{"downsampling_factor": 8, "encoder_patch_size": [4, 4], "decoder_block": "basic", "learning_rate": 0.0046, "batch_size": 128, "warmup_steps": 180}
Rows from block 8 of the encoder of a small image VAE, named by matrix and row number. Rows with one number belong to one neuron. Each number is 128 + 32 x the weight over its row's rms, rounded and kept within 0 to 255. All counts start at 0. Numbers have three digits each.
After each neuron's rows are labels from the 100 images, of 14976, where the neuron reaches its highest value: "strongest on" is what is common among them. Only what is clearly more common there than usual is listed. The data: rendered dice on a table. In brackets: how many of the 100, against the usual share in percent.
# fc1: MLP up (encoder.blocks.8.mlp.fc1.weight, 768x128), inputs 0-63
# fc2: MLP down (encoder.blocks.8.mlp.fc2.weight, 128x768, transposed), outputs 0-63

fc1.350:105067184142112183191125133107070104106130176074140132081126149141185152151190130141167186136159048105140105132089140130147128168174178064175113138096109116134165068111081159095118133171136124
fc2.350:159163092089183131097086102111170105127125141132152163108176059104140101114080113124179100155110209091139124129130051122120136125112091097134127107194170131144119148157166113143096126110121104
strongest on: white die (35 vs 15.6)

fc1.262:148128081160122132143171142103096036119178197130140143036189147143172119112145075148123128158101133112081124143131082157087128135135133119142154107080111104126136159075142131091156145164157176
fc2.262:127126134039048095092146094111095146136094094130145120177115075101114135118191132100213128088133110159139167135162099122123112170160072151141125106126110131182147110111128080141089150127059084
strongest on: white die (39 vs 15.6)

fc1.615:138088144094094128104136109025134086144099166095190107156171161142143106158167114096117129132138142085108122091200043169140152159113111120086110147122120118139150114148106149177131172123140194
fc2.615:102151078190146143172163113114146134159132158129160191114123161117192150118095147165106140098103138131111115113115203093114095135174123142097142179058117149076168142077184095069165105121137128
strongest on: black die (38 vs 15.9); white die (34 vs 15.6)

fc1.182:119170152127150094072087130178147118123134154126123161141136119080136129083112134115131078132176190073165083153076122130128078080125115088113142168130178118100154122133130144131073160127188180
fc2.182:132182141102125174247123104087147117152075109095127165117188096176176124200156103128099146093107169106154143106153111123107125160133141105135107140108117115096129046173156133136119147147074160
strongest on: white die (47 vs 15.6)

fc1.717:060138152094062176120132151153088117118157217141147111103149140134136188143118116150103137096127165131142122130120131089119124154170127094147113130101107133148132153124093083070165089179139138
fc2.717:134165133067142145138148107104110106163115124084136142125142071097158174146084154116178126157105106169117146144113038118145163141140092098133139153131073131153161082115167113192115169112118155
strongest on: white die (45 vs 15.6)

fc1.454:150129103138160088099161174109133115148056157142123114097097094123157090069121116117147137156137108168139118188121119065149104162049076117153128186127162164152074097168051130116083124111122147
fc2.454:116146098082116143171127120129136134110150105126181167165235166089116164171131123138156128133073150065130100113139096150165147148174145139115097092099098149148192200084184124129132151112132126
strongest on: purple die (42 vs 15.2)

fc1.72:103125113157133088153139162109123143120083182141077118093122118112105105096137056129135128148147087138107134142130134120179086130108116078138138130149118130208102178136091116065159138112083164
fc2.72:147173166059092131120095082108131137140185096107163139201157110144127111163120116100140148106070129137130109118148117112118153153188125165125117130113148155094125110087196081200099156126148091
strongest on: black die (46 vs 15.9)

fc1.713:146141096138102135139126116097125163194068091079092175132172125150161114170165106097083125129119123142098063081120149129175118162142145150130093091126060093133066209136144150071127151149195151
fc2.713:141130121114140145153149161194117083079216128147128093160127098099121117097116162145184132133100111075133170147150067109069135136111091121123130167131085154119152097118109045195076135122072061
strongest on: green die (45 vs 15.7)

fc1.701:121121179134129159166136117116150108169128194077074084083082099161089127098156069151113119106172163129109171155110112137123118139133084079146145111119148127192159053150075108105108149103072119
fc2.701:135156096067123099119135101115084140151117070150194138189239135039154100124119144113170151154061120128140106104156102078131203142144145107093077127096132149122154212106135119163103123100133145
strongest on: dice: three (61 vs 33.6); pink die (34 vs 15.7)

fc1.116:109126132121145114173110050125111066148122146149098138169138087160083195177119115119135131119141146054099139103097114143135110135120127081175045098134183116079149123156166142138115150167121139
fc2.116:173159156149145113071167152128125079146177148131148105178130145155123068147113123079164073147147172146085124145078150152098124128082116115134097171166144136101109116074150116144168122133114161
strongest on: yellow die (67 vs 15.8); white die (37 vs 15.6)